{"time_shift_ms": 100, "win_length": 400, "num_classes": 400, "arch": "ecapa_tdnn", "norm": "groupnorm", "stem": "single", "init": "torch_default", "epochs": 24.9, "final_lr_fraction": 0}
Rows from block 4 of a small sound classifier, named by matrix and row number. Each number is 50 + 12 x the weight over its row's rms, rounded and kept within 0 to 99. All counts start at 0.
Before each channel's rows are labels from the 100 clips, of 14976, where the channel reaches its highest value: "top examples" is what is common among them. Only what is clearly more common there than usual is listed. The data: phrases spoken by 400 fixed synthetic voices.
# c30: last pointwise conv (model.blocks.4.c3.0.weight, 128x128x1), inputs 0-63

top examples: high voice; pink noise; white noise
c30.8:73 50 27 64 46 48 57 71 64 51 54 39 63 49 44 48 57 57 46 57 58 33 48 86 42 41 50 39 48 47 33 58 50 60 54 49 62 45 57 44 49 74 40 55 51 72 64 36 47 37 51 50 48 86 53 61 49 42 24 45 69 64 33 35

top examples: high voice
c30.110:48 20 49 34 45 72 33 66 44 57 57 38 61 42 46 29 49 45 51 52 22 57 65 48 50 59 42 52 68 44 51 50 76 53 54 63 41 53 68 55 56 67 56 55 51 65 57 51 33 50 49 54 40 59 72 29 37 32 65 59 56 59 40 70

top examples: deep voice
c30.42:62 47 47 66 53 51 54 62 55 51 55 54 67 41 62 48 38 28 70 66 62 52 41 51 55 34 55 27 35 68 52 51 42 47 53 40 62 69 57 50 46 51 51 52 52 42 27 40 62 47 34 47 40 47 55 52 43 52 80 50 27 34 35 36

top examples: high voice
c30.111:50 59 49 57 55 54 45 43 41 60 53 58 42 50 47 56 55 67 55 50 58 64 62 53 51 45 43 45 63 44 61 48 57 67 69 59 49 62 46 57 52 63 33 25 43 71 76 59 35 47 28 53 43 38 60 49 58 58 63 26 35 56 30 65

top examples: deep voice
c30.64:32 42 23 50 45 59 43 63 74 31 67 43 51 53 71 37 64 61 45 24 79 54 34 43 58 47 31 56 55 44 65 65 56 30 55 54 25 62 41 49 60 60 32 39 57 60 45 47 60 56 58 55 40 66 53 59 47 49 32 72 56 66 47 40

top examples: child-like voice
c30.35:42 43 47 54 60 44 55 51 70 57 23 59 52 63 43 51 54 54 50 40 30 47 44 91 54 44 43 41 38 55 44 37 56 42 59 79 41 44 48 52 52 38 39 78 55 48 72 62 58 64 39 36 29 49 47 58 70 54 51 28 59 45 40 46

top examples: child-like voice
c30.43:60 73 73 34 53 39 52 49 67 67 50 55 36 23 44 36 51 59 53 50 37 71 41 50 48 43 47 56 78 51 41 58 56 49 59 64 43 47 45 66 58 44 46 53 50 80 52 66 36 53 49 41 55 74 52 45 48 48 61 41 41 29 55 38

top examples: deep voice
c30.85:40 50 46 45 52 48 42 47 52 48 27 50 51 55 72 46 40 53 41 45 41 67 46 59 41 54 31 44 52 43 53 49 88 61 41 84 80 31 34 08 55 73 47 54 45 65 65 45 40 73 56 34 39 78 49 59 36 41 31 56 50 56 55 39

top examples: deep voice
c30.123:47 30 54 63 35 53 36 57 49 53 50 42 49 56 53 51 62 32 68 36 45 45 50 49 37 27 39 56 67 49 50 77 22 57 53 60 36 47 53 65 41 47 32 61 50 56 68 44 57 28 43 40 42 36 41 75 42 43 44 49 62 63 45 49

top examples: high voice
c30.87:64 44 50 58 37 46 73 43 58 53 41 42 35 56 53 54 43 51 60 60 44 51 51 45 76 34 43 40 85 47 51 48 47 31 59 43 42 43 46 59 35 47 59 62 54 44 45 40 42 59 52 72 43 41 41 52 45 39 36 59 46 29 36 51

top examples: high voice
c30.5:66 32 38 46 47 58 66 36 56 42 46 74 45 74 63 47 42 36 63 45 59 47 66 37 39 43 36 33 44 56 67 43 88 54 50 49 45 43 53 53 50 63 42 51 46 44 83 32 39 43 58 52 44 39 41 46 54 65 33 66 42 51 40 40

top examples: child-like voice
c30.98:64 43 49 57 38 53 47 37 74 80 76 68 33 79 51 46 47 72 50 43 50 53 35 54 36 55 60 60 58 53 50 50 48 59 69 34 52 48 47 45 84 36 61 18 65 34 33 39 57 32 76 45 65 52 45 63 58 30 48 61 56 34 59 56

top examples: child-like voice
c30.17:44 55 55 52 40 59 62 71 60 19 54 30 53 45 40 51 65 56 62 39 33 41 70 63 57 47 53 49 45 66 43 38 51 37 30 45 46 77 53 33 53 49 54 54 42 49 45 54 34 38 50 39 36 32 40 39 58 55 46 73 52 33 39 60

top examples: high voice
c30.102:37 68 32 63 55 40 50 59 55 47 30 43 62 60 45 43 47 66 37 31 53 42 54 43 55 55 70 60 47 34 37 53 55 62 56 55 55 71 42 80 19 49 56 51 56 74 61 46 50 49 37 56 45 63 74 21 48 49 37 35 35 59 64 31

top examples: deep voice; white noise
c30.50:46 34 38 58 42 40 35 65 51 55 38 50 73 54 59 82 61 37 29 60 48 40 52 46 51 48 49 59 58 25 62 67 63 39 53 70 61 50 56 43 49 41 63 43 53 48 66 63 34 58 45 45 45 37 55 65 39 31 47 63 38 58 46 38

top examples: deep voice
c30.20:29 50 51 31 59 37 39 51 72 56 46 65 64 61 50 54 31 56 55 36 53 59 51 45 77 45 50 59 53 44 50 42 50 48 50 62 28 52 49 63 50 65 55 57 47 66 58 56 53 49 61 46 30 82 41 38 41 42 37 76 49 50 55 47

top examples: high voice
c30.11:48 62 70 41 45 42 61 42 52 54 65 35 57 67 37 52 56 29 64 33 49 38 57 57 50 41 70 36 69 68 47 49 37 65 57 36 57 54 53 68 45 55 34 41 52 78 52 63 32 61 53 53 40 67 42 45 57 49 87 30 43 36 51 31